Rows from block 9, named by matrix and row number. Rows with one number belong to one neuron. Each number is 500 + 25 x the weight over its row's rms, rounded and kept within 0 to 999. All counts start at 0. Numbers have three digits each. After the name is the row's rms in percent of the matrix's.
# fc1: MLP up (model.blocks.9.mlp.fc1.weight, 1536x384), inputs 245-279
# fc2: MLP down (model.blocks.9.mlp.fc2.weight, 384x1536, transposed), outputs 245-279
fc1.379 101:484506504510527551490500496506486491451536520516538483533469532494460484523470511524487505501480467445508
fc2.379 095:512499543494505481483504491476505505487492508462484498487507484524505508504482494525529489527509471487512
fc1.380 095:523489518498470514530525514509508527476526510522495522503480496475536508484549494524446504486512568497511
fc2.380 102:477511501460496472482522507531489523473535537526473512520488497496523527473520546543499503531534491486513
fc1.381 104:494508521522475495492454502526520506437487464503501564502519453519509478564524482514494488489492465519505
fc2.381 103:556508521499490484539528521497495511459498510557488529489504492492504469488426515475517455446514493507505
fc1.382 092:510479526497517454545517515549483470486528487488516518496504520495508496489533525516450459514485449514489
fc2.382 102:511533471507559527522501530468503488484513510503508489504504509552451457492527506509512523513468501509486
fc1.383 107:528514491492483526489511518487502518482507536494466493527469544495475465509490503481517491533480508491515
fc2.383 092:495465475458473460452525466470484507486464503478488506503469484518462516494497504523530520529567493491535
fc1.384 099:503497506536519516497496503491485519528501483487467461484500460471492490527478535485508499498495483521462
fc2.384 097:537504526521491514489501532514499484501483545511503481524488480439520494544498507493494481509467469502494
fc1.385 096:474521496508527494472445532496476455468476565459522486553478509487538509475494510502522517514460473538451
fc2.385 095:524518493494511507506502461482494496483477526478532496492508493514528545520525517493489483505453503516499
fc1.386 099:500504532502515523520572495540529491471472509461466519502476527451532488493473533498517489522551471461536
fc2.386 097:494519489495471528500486467484516525522482495490510499490520512510500535452496523481462524490467502477497
fc1.387 102:489544518538494507509517506520530448484521499488549482471473501525512526556518492490493488518467489471513
fc2.387 099:485518533492444486492478447499528500548512479496498509471494507521494512505554497506479571494470523475498
fc1.388 096:511557473471489509466478497449509496498482502466463478508470481465487506504496489543486496517521474493449
fc2.388 104:492489480512473528495482526523487498489470469537530539539517489479503496497485477502503551521494483535494
fc1.389 102:537494450527477503479496501513550516481575513519473452495502480487527537478498541503472500505525597481517
fc2.389 103:541501528478485527476507560528506466448517526512517532505502450526538522510479486525512496477506540488512
fc1.390 099:487460441495485443460452533515483540517482492468481465523497557561472492503496495511471541552461469474491
fc2.390 095:460489445519518432514517533516432464477543491503475499491506517489529500478499516501490485494497464494514
fc1.391 104:461514491460512481503495508534502539527532457493468507465506423523494485530496477507468516545457512522555
fc2.391 095:539528472510509506510466515476503505508517451511532477507505484470500477506508459510463486496441496485512
fc1.392 103:540478505494501507544530490508523519519494484490496512525475432550464455522517465508487467506483495512477
fc2.392 100:494517501483492471482547467502480512471553468507451510486542499472471498492485458477509520512480511506541
fc1.393 094:527494486476482528507515528482513484515477489462517504519497525488464504486419482494512512501467496483499
fc2.393 101:464511459476513507491502515471507509496483562487533516503496505492471467499505511539519464498533548550521
fc1.394 103:512497529493464480519477509513533500480466500504437472429559465492530507479530546484510512516513467499479
fc2.394 101:535487496502557498526564483460531513482523497522492486494470551492499529481516468506496514465476502482511
fc1.395 101:528470490482527458496471524505469516553515514460485511513535511487491505477508492464490503491512532455553
fc2.395 098:512502498491485508458520508496527489497478500503552491464514506563554486470507504556518546500509527514510
fc1.396 096:533542504508510528475462466439526504514498529501499511492543530559529539499505541500530481485494471477516
fc2.396 103:529464473490496463508458507495502532499523502457444512501494531521455531459509494497473494522477513499529
fc1.397 096:549517494456525508505517509486509495524534521465476459520525515489492508518506492465506522545510491486488
fc2.397 095:479477494560488462513494470471452477457512507519444516485494459465501498521544562509505489494537479488493
fc1.398 103:519571535521527473498482464504450487517543520471487469497498519521501529490494512501523487508516513549487
fc2.398 096:481475486544479505488497504538466510537504491517453527509531482518527505507514500493476507489481458534504
fc1.399 090:521514465501493477502512511495480501475502524490498489510500483512535505489509459506528503471530532487515
fc2.399 098:453473459526494523492486499514499512511513473508482475531515524480560511472490508495503482493479558434505
fc1.400 109:503526439480510481516509483499546523486543524514532528509509517454469537492475498513489512474512486452519
fc2.400 106:502500537490515483499503480552511521498483511521495492512513493465502519515514465471481511513513498516530
fc1.401 102:497510471475454508500519499462521453472435502551497456483514485507493479540495479537501517475487493520527
fc2.401 096:461478511498466524513536516481536526467480543492500520497495487476505487521474528506492528494535527507528
fc1.402 097:478503504523461524529494485489462512529447543438476543543507471487506530533504517495498488520505491494469
fc2.402 101:520530475540483448523492543499549491511496491483539461531489453463507566466540454506511484514449493506470
fc1.403 093:497453478492507474557484471497554494533510512519518517514519472501494535480495495536469480519509492469509
fc2.403 099:472530532502519502467479459478472498482491461513489482497499487507534554491476526511513466465497496480490
fc1.404 098:491475505551496542546463523516502477469491523504489544467499503483463469495492542507471507500521545467514
fc2.404 098:449478466526480490491494487448461503534459505456478465482488526530471506476474503472513524514531487500539
fc1.405 101:503507448454497494504458524528533530484519525502527463471473510485553534479467481477528494528498554470480
fc2.405 098:498522496501486481476494542486553502462479494508526469519543495474475525488475520544535446492513470501516
fc1.406 101:507460488501520516517501504493512506506491482493494496548519467498533506512455510568504513480525466511452
fc2.406 099:468492508542482500546497497548526478474491523483463483457508512505546482501502505530502497524515471498485
fc1.407 104:492497548486469546471479496517540482424504492490548501523547447502439479467556492499498481508485481533517
fc2.407 102:455480503515506499509466502495492475479481475474507460524525510460493515519517484506465496493459489488486
fc1.408 100:510479483509500501503538469495501551490496527465499507510496530519524499498469524496512505526494519483501
fc2.408 109:498464460445499528527487500485461485482507532473570499478482448493507500512493499486513543490515499521513
fc1.409 101:511501542527542480487497495531498478480537514462506507514502452474542493447474495467490471514471474463534
fc2.409 097:562507508490515532484524485520484458487494512511477509476482553490536483511537441521502495498510482456500
fc1.410 101:494485513518524519435527485452543501515481515471507471508482515500469522498478497512483500496494496509531
fc2.410 104:555491527518457466483537465535453514471495470528510499507449460457553537503479488473493506482451474495505
fc1.411 099:497486490499485504498555511468484517452501485505528497481518510491477489531484476487483447479523470524466
fc2.411 096:486516512493524492496486454472499499520473496515478508480481506506482463494519514499505506526505512504519
fc1.412 097:505512539530526506512480497485489491506483513500503510464492502494536591507487518491486470445536480482537
fc2.412 098:440470489516454469517522473534517469493490521493455490481506507522556515511499481515523473513525504470533
fc1.413 102:494523535513495521481505520510471565447482524503468505519449467488496527495531539511465527489474545501519
fc2.413 099:484468477513450525500496482537527531456484516458501484497521517505469541504488507488503478512534497505496
fc1.414 101:484518459443480505480505461488505525507506545503493481498449500515502522521507531542503523505493522527504
fc2.414 102:492496477542507498496517521544500509493458526480518498501555531493485477503438493501506509501480507486520
fc1.415 099:538549458422503497529479536482487491490529526461523500505476486482481502496529539506488502495510465508510
fc2.415 097:496493497518550498481503501524445469515503485494544484503486532527487539524476472523521549514502523506531
fc1.416 095:505514483458522499497511538463511534495505483491517444486492460419469491485532494471506480473485492494489
fc2.416 103:484501525472470490465484509508496498463515512513458507482541524491493479516462536499558479506530515477499
fc1.417 102:509479520512535467527497517555520574531508487495508531511449493479512536525485490480507473500432500504477
fc2.417 096:471523481494463489455487526492433503491485530500528487502445512554534478534501516478487528510492544506487
fc1.418 105:484503530498471522494491500470523516521492544532492505490561462540507480466492515513527487525452485507475
fc2.418 097:510505498535470496524524512463500508510508509536520482516492518489492486469474468454495547486500496502503
fc1.419 103:504491509487476511498559496520464493515464525510528484505528472489485503503503506525508517463485480516479
fc2.419 100:480508500500519503525535458492558496530524480510537467503489476508520505462486492453474492508473551501514
fc1.420 101:510507531455507448497460488512468510501533526469474481493504492558488466551537489515489497505501470450493
fc2.420 096:462514561474485506499476514466561506485484433499454501529451521543467505501505509486486497494525535508511
fc1.421 099:484524482493493552506481495509505510534527480478478509484492463528532528466492498501492522487516505479525
fc2.421 102:518545508508545479466456515474512541497498520496505490542541498537574494501536494523480530504517524505520
fc1.422 099:495495522469495506513515492484531533477494519498510546527458485468475498508524524538517541524496513479482
fc2.422 103:521500546511480517510460479462486490535517468525487445500460486512500505473480436524458448493486482503499
fc1.423 103:506524434544494508484527498477488474488506506514518501494496486501486516455506498482460516517489468488477
fc2.423 100:479488453490485469544507445539480527493492474484494496469458502467489489501485470517486483492472455541488
fc1.424 105:498486497536517508507507525524492491486494524479496536489512500484492518512520523501535461494477507468531
fc2.424 098:504464501466514485494484510459476467530482478456486485493452477506523494533485512496498524498530475525508
fc1.425 102:490485457466496510460481507508546491498486476517533461467498529478494476486500525527495525487502514496464
fc2.425 103:492521478529505496521471474494523470506470502497492515494551496559531501546516454496534508491472449501516
fc1.426 098:525492497506516533509472535529512461472512520495518470512517489492503527503529492491542507516477498468500
fc2.426 100:490562500522484517517481507475509526492473501526460531511507479506485481506462449524479484515497531491515
fc1.427 099:510495505501499530537450466461494499486497446524495480494535521460458514497515526482444491502449484545490
fc2.427 102:492493530571485495534486556534462486514461512533479503506522506489532543512489491515460484468465495465518
fc1.428 097:508488470526483479519473492451505516468537513522519517496471522478543523456529469486490502471482535518479
fc2.428 107:510518497554531517478503526534503500571489519488506518507533493466511507481519475523514495479479484455516
fc1.429 097:489530453509481426506472549556489553457497534515516531460514510491469494502537496532486518497483497454537
fc2.429 100:486515511501499517480493521493521466520525480500527490493506560496487496504525534505466531527533526516490
fc1.430 100:477475488490521489498499527531540511484490486483477519531529514532476496507520491443494488484480510480468
fc2.430 100:523528538528518498445534525461494484517456537465488486472514506492529463494505476507483530528513470453533
fc1.431 105:462522509530522488486514510502517445500465505472468498521512521510538459520474512491498482465473481500494
fc2.431 097:470507500480489505535528498496543487498559489472485447517449565478475517479518529498525478494483494542520
fc1.432 101:434493521524471519513476505513495568504498522479478476485529449515504515539505488459496469540486499497506
fc2.432 102:498555482491508538497510541477496466476504482493494498478499559528475479518495460530501502525528520493510
fc1.433 101:479507505478490539490506503486509575491524547490480489510483491465498545475510492509532521529486521513524
fc2.433 099:467480506499485508477506506477529509510487448482533465484515496488475534463507484549470504441482485443495
fc1.434 100:525492469502493486513504513484495450488472487493480530528519501501475490473489510516487501538502515481533
fc2.434 102:478516455515498473495479515501529529514488508501536483468547471470530491492526509487461505480528429498524
fc1.435 094:504508552469509500513484504482496468461440496500532498519480469533493523517429470477549511502534474489510
fc2.435 096:498522523486517492486486518467495495504523509525543494523489496496460528467493492498462502491520545483507
fc1.436 096:523482474496485483477530557507487454459468543480508533515503478543511501532491490474480484531488542531473
fc2.436 105:512481495456492473520471510496492513488499479523503473524477467473538485555468450501509451523485547521497
fc1.437 100:536515491507501465522488492449521479489541499453515504494460510461500480476504502455474482517498494490513
fc2.437 100:511508536499542548496490497500511506503444489497550477467486521491507491482474504449473515487487489533518
fc1.438 094:480505531503465505515551531467514510532473519498544513515476537477460500539489486479481498559448528500484
fc2.438 100:523516512526488467499491474523464472501503479472512519522514472478537495455498537481457498446477514477512
fc1.439 101:498512516515536459483541471473493502463526479444512526470529495469512536515484488544511498506501489505512
fc2.439 097:497484500498500477516525502500524486474490538472490548455481518482473480545512491462580518512460459560488
fc1.440 102:488519478533499469450516534512462471574502452463511485469480493483500503499490489493514481529468518500517
fc2.440 100:495534497544501524531532489484489481505491504528523519488471484494467535450477521518530503531464466524500
fc1.441 093:516520517482558499449502535521511532516496508540486507501517480463497512476469461487537488521520529503517
fc2.441 099:469526493499455537454524456508514500517533462461462477551515501504516537494508453531521503500453457529509
fc1.442 096:506488526471468521498500479497515492504530522499481486505502527471523501508473495504537530466520482448526
fc2.442 098:498521470463512498527488463451500486523507468473497453450461482492499535522515485526491498479467509526489
fc1.443 101:525496523495502493449543482463499491520500522492496533521482520454490494516510516502513454522438475485473
fc2.443 104:481493489510531453473447525501484475508540457491549521456499522493506469469493470487472521483505495464531
fc1.444 097:495539495533522536496499513522517544515494531542491493517503522513509494470495514491491532476504504508535
fc2.444 096:483470515480479475537498453437553495464471525522483500515499503497520496522485495485481513518517507492502
fc1.445 100:501511487542480440496478517474552527496527504475541527485504466447528486472487493485490493509490514459504
fc2.445 097:483471524490486530494495509511508488560508527484468520489527502480498473446537492508530482533517529512536
fc1.446 104:504497493535526507476483501519525425474526541491508500465575436471498530507470470511498475525475515547480
fc2.446 100:543535528531535460459479510517466509475494539454524490486513536522487529509507509509534503494467538575500
fc1.447 104:574457487515486509519502497470533504548548475496493506490488491531496525479533504554505451493491489523525
fc2.447 101:480499465499507499501536476461481541500506476481518509524505486498513557471494479533541505475489552505474
fc1.448 098:498570472467474520474469487482460490509540503520450476512507503466524527514480499511492513511451496495476
fc2.448 103:486539545490519521523497490494519524503466519453502461509526492531510462566525505534520476487502510495528
fc1.449 107:498510487493516495493516468531535473506519499495508489511502475475518468518528469459471559496453493509529
fc2.449 101:474507508441502497491497492488536493499487502524456501518515522562468473515508520503489496465525547504483
fc1.450 099:511523511469522566466448516497487496463469518530501534495493492518488497484513492508490516535494514527469
fc2.450 105:524492492529497498470523482516500494490503549523537518519450524526512511528517464506488513532529498484500
fc1.451 104:471494548488500439455529515481558490473468474543550473502524475481474488499515485513516515460482551524486
fc2.451 102:483514494520514512474533491559484501528483522485495501518502464485526482517516505511509493558489485511505
fc1.452 090:493467511511488516492505529476492489565485513536466480477494468510482513515532512514529510465556482503504
fc2.452 098:477475512537495485500500487488525499519496467523519477479537486525494478565508439526510445505469518486508
fc1.453 102:518452474466463548507521505474490476446540475472515488514511487477515524469484495489519490495494505505510
fc2.453 109:485492512488489532504491535467450500472508520527511538481480507488498534507484442463524463501484503454489
fc1.454 097:517522489480509496474493513501492489487479517530504509490529479537512531483529479528538451514468491508487
fc2.454 090:485518486501506458555533497501487475487476483477503472486495507497477548480497519488487520484468513527475
fc1.455 096:518437543457513489534456525490509451523502486508508496508507486528521528492488483515468490518544554506479
fc2.455 101:495503504476501458462558573491504484474460504508497519481516487485495494535524510529465499472545487505486
fc1.456 099:540534478482486523497434494472496553477508486502526483507483521501491537553526481511506526483471491525487
fc2.456 101:482465508573545498463457516500485534533518501497466510506536461530498505521432491533500514491540515515514
fc1.457 102:473502511506486516510537466513488534520484469462484515531470508495505503501493510462469534511455499496503
fc2.457 101:493528493494463505466517474501491531483519508530448519517511552502516508479533510489516510523573510485464
fc1.458 100:488495487503502477498505454493479475486477500491534452527463513511485522529494521523497503472501501515512
fc2.458 102:520536505519485543519468518504486489518541492500471497522485493525531496492527470511450515463501536521496
fc1.459 102:504492491477525490497566506490539501547471493482520496513487470490501511514485498516550499500487454451544
fc2.459 102:521504470544504490508504525528528501485531524543532508499482499518511495522444475513491505564488527512491
fc1.460 100:458523505485461503491479512511530482526491483475463516505523522536519551512528500511498486511489487501475
fc2.460 105:500464494530499432505504502565504500533522540528474500494504527462502512463542510521483497513474511500457
fc1.461 096:521489434507520499515510507526473500494500473512526484496487438517498518524494479512476474511533529514496
fc2.461 103:516495488453437554476547468465516521507451523521504492510433488494473493437483517481531508482538515460518
fc1.462 099:534503502498501514518501503521557496507505525504470543526452522525489498499488484484496525512487515520519
fc2.462 098:508487490511519478504455501546487548534476510493523474522479478481496478475505499474502541486473491493506
fc1.463 102:509513512496506459523509506449536485496488535481521486535474491542517517492458464503479487499478494532478
fc2.463 098:531559521496495528481478472528507462494527502535473530500529519521462533460514531475506513513479519503558
fc1.464 102:487492446492507520527532490494518502492539537522460498484513526525451464516512513496495469468474516502493
fc2.464 100:495476511476487489478481541456474499517511515460509507529544500501511512514462473497512487516515525491482
fc1.465 094:485487538501561482513515477511523488490473473489514494509509495451485521441470488520522529476515527515469
fc2.465 097:516510507488513503539560532543515491490477518517552517491546466503490445505449492506506514536471538512502
fc1.466 105:497549499486492510503523519497494548478507482480496487463501497539499487528496462507476488535488532520504
fc2.466 102:468484484483500490475494462516537496474508472456493474506465523506482518492462504488524483534489517542504
fc1.467 096:463505462496509487513514503503510497461478513479482525489476515493489499508489450516501491489458524474512
fc2.467 099:491472474544549516461546531518487501470470501507490511517449487512498450486464488514477489533527514518537
fc1.468 103:505514499455528478541467514508538527505489495536490528448491479465482541512490506525444493464489492461526
fc2.468 096:530460521522513502496532528488506506525484461495524494514486472495517497517421530489471511484497501560528
fc1.469 095:476489522437513508529468475508495520528495510488514485495518491488508510506537489503478503515486515481538
fc2.469 097:489526527482499498477487509469469472484442527508509471500502522489481488487487521536522460526462512518461
fc1.470 102:512474479490471509516525478457488488498485504495455525470433478508536516446505474536476515493468522510478
fc2.470 103:490506534503507482466478511549505489484484499470520558481511467500479497528467512458478502490526497517515
fc1.471 094:483505494465496524485510488501518520515478486479455536496503476505512523473498548505493484524476504514504
fc2.471 094:519510494496490522478450481487477531505454500507543471481542457513525497500517485512522528468463492476517
fc1.472 101:510551466473494540519531470518432477491485498439494493534481477449520512434504535512517521515545452479549
fc2.472 104:488505508490526471504524475507508480506499509520533470525487494478499511515492510534483513528497501566539
fc1.473 101:492540461522489536509506477496496483493497466517483515485535506465553539505506462510546513523463512535504
fc2.473 102:486548458549537481508492539527518538500469506495505545535491525499496537519470542562519459520503484487472
fc1.474 093:521497510493565485492562489544518431480489480503496494497512473549476516498488514497491527491461523484545
fc2.474 099:478514463476466528528483416486482526542579549528469520475493548524504527539513484487496511490525487491500
fc1.475 101:490517463516481491488516464477475517461504475485512520462497503528519477476514500476496483497472522474479
fc2.475 092:504523504502491489476488489509516489558531480491508471528537488476501506506480545508460454498467506511479
fc1.476 101:489498531489512504493479504519511488499486511536507519479484518461468513488491531460497506495451499538487
fc2.476 105:520483493550474505457437552479536507463485518535511511524500518526537534482523458475491499548546473473514
fc1.477 100:471505552506503496487462494550539477506478454539459450531472458535485484529469533561495494496505503468510
fc2.477 101:471503491481508500494481502494484507521485491546500532491490500470532508449531462493487482479504531517511
fc1.478 095:507507495522534497471510540513452548518501528521493521540484512474518497518506477511496513484508490497531
fc2.478 098:494503490486487514503530474486521464501488509504516471465525472498494572519544491507470513517457527526508
fc1.479 104:488454473478550496501503547540502504514534507519469478522488535502486509533488450478457541494467534484483
fc2.479 097:468456516503503497463512517490468510518510488510477493503494532500521502492506504540509501551486521514508
fc1.480 101:494504499522511428469545534431488509494552541506483495510495532511500498485521499503533533523511490457514
fc2.480 098:505476523495491533517473531481507473502461456470539523495495522543535477552524488502504504461480493500500
fc1.481 095:516482499480442485476479469470500521488493535514497498461502530497482474445483470482475476523527551524502
fc2.481 107:458485500530490491496531514483498473486514475509515509522433526499439472502506497473493523510512510504507
fc1.482 095:537497467480497526490471471496508452481527464511555503496495499505501499463509513470481524454493537482474
fc2.482 093:473505491496528479519458483533506479477533541485554482518515480485485525486472511474473544531459497478498
fc1.483 098:489493489521470510456540497510507505478485486500520517499499571479561485538558464483508458524495492506512
fc2.483 098:528497520502496465510505485494537479462505485524554495510537466487510504550542469529485504547508485494572
fc1.484 106:504492562471483537511508525471516481570535525486526520514518487455488460525493447493495523523511494504490
fc2.484 106:497488467540476485522474489511480504515475469421521470535488519521478466492520497442479502505468486494477
fc1.485 099:471495499546502498566490528506486539519495504515456493480456481492539523511485478496531479513469492533478
fc2.485 097:519456493500482507501512490456496535488489482515510505545479518550487512497505456500561499463516430484509
fc1.486 098:443463530523539521511478493496518450516527478541497536476497486475464519486478481503508521471495489499521
fc2.486 103:528447535512471522539480485447505481540479465516494467520494495480541473519484523492539516504522451516506
fc1.487 099:510492545479529483508510522536489529515524519443489516530511521488527487486532453518528486484475486502502
fc2.487 103:514513488479475502469508513514523477457459481450496508506459484513487511490485466520470507508530500487527
fc1.488 096:468522494489494509514467494512541517502547464491525531534500473503548499535532466505502497504466470481490
fc2.488 098:459496492507491488525508504497504516514518470480545521512553528493494501500486476520520476470481449518484
fc1.489 094:525505484488484472517527552512479532535508503452473504485539529478473540546491454510504459511464475503491
fc2.489 094:522505467501505499481500545501505477512568539550479531494546528485487525481510530515490487483470547532546
fc1.490 103:538512494501478533501539466508537525492508508457492505504502460466480471475500530479514477494503503479513
fc2.490 099:499533510476473547538491511534495447509521547516541526504487481476538494547459459513510489461454506481457
fc1.491 096:492495514488457541507506498518528531445495512520512494517528499476506509470460478471503498498532510532533
fc2.491 093:518504520510461494507464508492509431426501517487493479506504493513496526525561512529452465477533496454511
fc1.492 098:548490499495473459518457511469478489492490498466518472478511463489539517510492514560513482512483496536520
fc2.492 102:530505456447483456498543494513544507519518487504496485490499504513502514508509508481467506495469540496497
fc1.493 100:496504508516498495508530513510492468494451534501517493477542547488528549559499489516489494502483472478528
fc2.493 099:531501505504489447499484547486489488489484507526474490507511514500455509532502545489514489486502532502444
fc1.494 100:530503475508512551502540475490491463481474469487476463451463488479476479499512517479558546499489486538474
fc2.494 095:469483490514530488528484538558538498516550508538504478488495521504523491487503452504506496480465457525516
fc1.495 101:482500516463498514487499501482498527542498504533531514463524514487516500497498521526513504521497494485508
fc2.495 094:500512507529499489498499507500486490542498495528471541529531508507490469474506487506483465508483497481489
fc1.496 105:492543516513485508461475545535497474550481437529506501510489490549511531489496504478514527485510499524527
fc2.496 103:508501491526519496500534483525502512524489502497508465540475502487504544484511524494484480506488498485540
fc1.497 095:475497500523459498507506523480509509541507490539487504509495498521518521550528509470525497479478532493501
fc2.497 104:516504451511508497527506452550501492499499487496480539509487497484459479503498481441486442459560484516465
fc1.498 103:512481489481503476460504524495472479485514475466508496505501476483476501494507477505509527490483515513514
fc2.498 104:494470522491512482494499491471504477479483462498532517482483497471480541493511524498553553526488490473473
fc1.499 091:497512520545479517497547478532503518489511483467452481481558464487485481536500526492481511485420536538534
fc2.499 104:452465538515520535528534490503466497490523447508476491527476477490522532458461525493501502506494475522525
fc1.500 103:526503523505477534477483478472509449471522516475475461519486483452477477472492492484493510461477511503522
fc2.500 094:485508521529495530485477515488508439475507545491513500521537509519520516495443495497513494526495512489496
fc1.501 099:482490504513505453490517489495498527524509504485550502525504497501523456495457520537494530481514517540506
fc2.501 104:526522449512503553511503487533486524505494526513522512494514534505502518507463544526486494525520523496452
fc1.502 101:468493502499529491470473481505524512496443510513505513472508495516514503492567467527505429488491550483523
fc2.502 097:496522462514510484544503527509536551484501492424551529516516487543513521515485460497518497516512493540504
fc1.503 102:552469469501511502472483501497526499512508490530552462480527468481514513456432543568491479492465541470513
fc2.503 094:469462495488483504506503500483542480484501545448531534481498480488530484502484478485472477533448451474522
fc1.504 100:474496504498472477517458463461473530438497465494513490463535482480495518496481499467497521483553513512479
fc2.504 098:561530466513502494474496513498503515466511480509496511486514526479487536506466516511535506510520521512486
fc1.505 096:492543508496501483517499560481449475509498529500493486506496501502523489503484512499445527514484509498542
fc2.505 100:495498478490511509482485536506489511518487497478477564486465510477460509522466486507503514472531526492513
fc1.506 106:491507530443510489452498493481490446485520486471455516582540460486489450496467508488475481504492477504479
fc2.506 100:519520468491504556505523492517493463525469515499509527521511537470497526489459539474535540506489472536515
fc1.507 096:479498509543534517482542506516543550489511471523498521490538492482484504501517513483497468512504515498505
fc2.507 099:530503497490502538507498551510472524529498496478543495507512500494540506493557508462508457489495525485519
fc1.508 103:519496444480506497480456507494480498527503460559501512545518529507471522523496476517502508550494495541546
fc2.508 101:496542453461458518482519511499508468518509526515570499520495500487505490497517515469511482533500479471521
fc1.509 103:480485503468521514472505507542566510522491474488452503500493528498469500485491533497465497503475464498454
fc2.509 105:517504453496506492545527542513510473493542483491452496503512462500446496527503484474483501472541475470530
fc1.510 102:500501477485494552476454501489465524521471503506545485487507509492521513521507513458535554562477479472472
fc2.510 098:474500481469462515493479515521516489521514480499485534560490465546532484524510546525484524484468527496456
fc1.511 103:454511523518481515467505460538485469525471512494470501513484529496460519507468524526500428560503458508512
fc2.511 105:477536521544550501520534475509492487523445504546505500505501556484486511498488510516538525511464525488505
fc1.512 098:477517492501483490478477483472533482482490493549475479507489470508476511522487531496479537488493515491507
fc2.512 102:480490486537487523485520465496493504497512537491529549510476472481521521503531524532483530529468478500514
fc1.513 100:496544471523521481505517474502493488539442491519518461440511521494463529493488469480523505498539518523515
fc2.513 098:503504484501471511537487487473530487505487489490523500521539487537500478551525439462451476515473496493505
fc1.514 106:458465516512486531453481518474488474455508510561460496482522505505480576510479530483489475546524501438464
fc2.514 099:553483483503518562489493485532523439529517481486531582502460521495489497494479509476512526514507545491492
fc1.515 106:493493450521555512510539513489442458496518514448457488488502491507516522506486496471527490507498525511519
fc2.515 101:509493505497476532492549540506481489529531448480494538532459454492493449520492538539555539509489459522458
fc1.516 102:495527468491491461476545549505505512501468475461484502474518483492506529490510482501500463539512480481521
fc2.516 106:531500493506502489510497520520470491519489529511532461519510468490500512542461545502506460500524507438488
fc1.517 105:466508501510528521493523512497514511537498512511494436502510517493494524502476501511503500478522480492556
fc2.517 096:491504470511473497515510480514510516486481491526486511480483568525499495525483502504511488512500498477499
fc1.518 110:479502519557506526525513481533457543526499506485470537533513531522477500523490531515517488515461569514490
fc2.518 100:528503524546523506510476494488504548486554566493492492521500480507514498538558512502534472477536511482464
fc1.519 099:530479477481516472515469506442503503462519507494456483468537494470513520489513521486519473509532489500519
fc2.519 107:480483518499547491517524501449507471490515516471471471494481464506498490489488449520490462474495479469498
fc1.520 104:489521526503484494512539446499510529453487503495531483504532510504487493530484450509502485511494510452517
fc2.520 096:527474493468511502482479542522509463501521461514467473512532539496526498495492463482536497476491460525475
fc1.521 099:474489501512524485496543497559538479475477520523511500456521479530497454505482515504524551509500477563506
fc2.521 104:529487462552486466512492512497484518468513506494513459532494576511493524552497485459475516513509528493467
fc1.522 105:503487519464546483469518466510492494503498479491468537439533492490487511483475487486480532525501466522531
fc2.522 102:489470487511505505470473474492503525510523509486513439495505517492515485473500504473493496480487506498517
fc1.523 095:514542481530521515497534491444510489509503506524517480531515501485502529495504526487501510551515514488531
fc2.523 096:471524477496506492494467473524495514499504539519497475523501515472504490519482506529484474519487498471462
fc1.524 095:501504498505464551491553515457489509532543484520529488493467535535476494465488527532547484505524499461488
fc2.524 098:518504501500536529486514497499483503485513487454413515474494479525514556510460506458499496513485475491476
fc1.525 095:497531498483495483519473470524530539502489501456474502505468486482496516477509508508480485506502495503497
fc2.525 104:539517510522556523514472475537445514551499455493496474469515507509505500536476515495514483498494528530508
fc1.526 100:491469532508518482520498502440523501449514468533526509538515467459494512515507581517492518489521516495490
fc2.526 103:467515507488471544431540530533508491480508463495525494502498528541507495499522512493544478478551502503535
fc1.527 098:470477512504477518474515477551477516474493476503509506484493477526479510520460512507497474465480522484517
fc2.527 102:507511515486506510470461480484532499525482474494535505547511484479521507537509470520457537487491477449539
fc1.528 102:520498468489476505505479464538541532485474503456487524519498467511474481483499548537437516503512520491490
fc2.528 098:511462529521476487501518469489472498520472485520494520497499501494516502549503470489488463504472447530520
fc1.529 098:465526481493532456484527492482492486539475490503475531516510486476511525497502519517480506548510475469474
fc2.529 099:525495500502478529516450492483474516507508468489486494503519480474534482478475474490515519474490469522482
fc1.530 094:478476478464563479507517512532479508460512489467505535500454513534507487467500511516479479466477456450507
fc2.530 102:467477539490536473517502487479451524489502534501509459521486533505524495484529474483533493510529510470532
fc1.531 103:487487435514506497552520477432544455518480498514473516449496494560520523484487497484500536476528520493469
fc2.531 104:482465463497494530499482465516543494476509514489574518519549478469486511535514507512515505459513502531493
fc1.532 097:464518491494509525474530458535468443516506552524479463461536510535456495505530493553513506527521501520532
fc2.532 097:528511504506475519509504483465511490480482499483541502542497513477501462508532516512529511532553520531539
fc1.533 103:483495484563547489479530476467483502459516473515520493487466527473472512482481494473491545482475463496516
fc2.533 097:513472512490495520526512500534484532524479505432500498504540480484469549453501492486523466492506518511544
fc1.534 098:532498498496467539499531495500452511528443482486506487512534518453453506495494491476519485515499507497530
fc2.534 099:474509509517457505502437465488545527531475524511550515479497471502489492469496459520489463476478479487493
fc1.535 098:503514466477528516497555482455480508474473521480496447513486545499472468498491527499517474503462496541517
fc2.535 095:537535524484474499484521484518515519496469517506471512529462529518529522483496487455508532485451486530464
fc1.536 109:475524482509472465485502501473491479498478486539489516512472530531506494488528452533493495495512496490483
fc2.536 100:486475510475520516588520505529516503536513492506479517478521481513521526494545500515486463489456486490524
fc1.537 105:454524517510497550495522535488469470475511497537478516467532541544460546470520449513508481487524496496543
fc2.537 097:487527502539475509498525465478472457535505460518491498552474515496536527449456509519520512491487475467526
fc1.538 096:502472528539518489508464514542515517477487538496513491474525553505503496469490471498464500490486476565493
fc2.538 100:461467507472444516535511546520485475438527480499496468474497511485521505501519493528479519512493517495489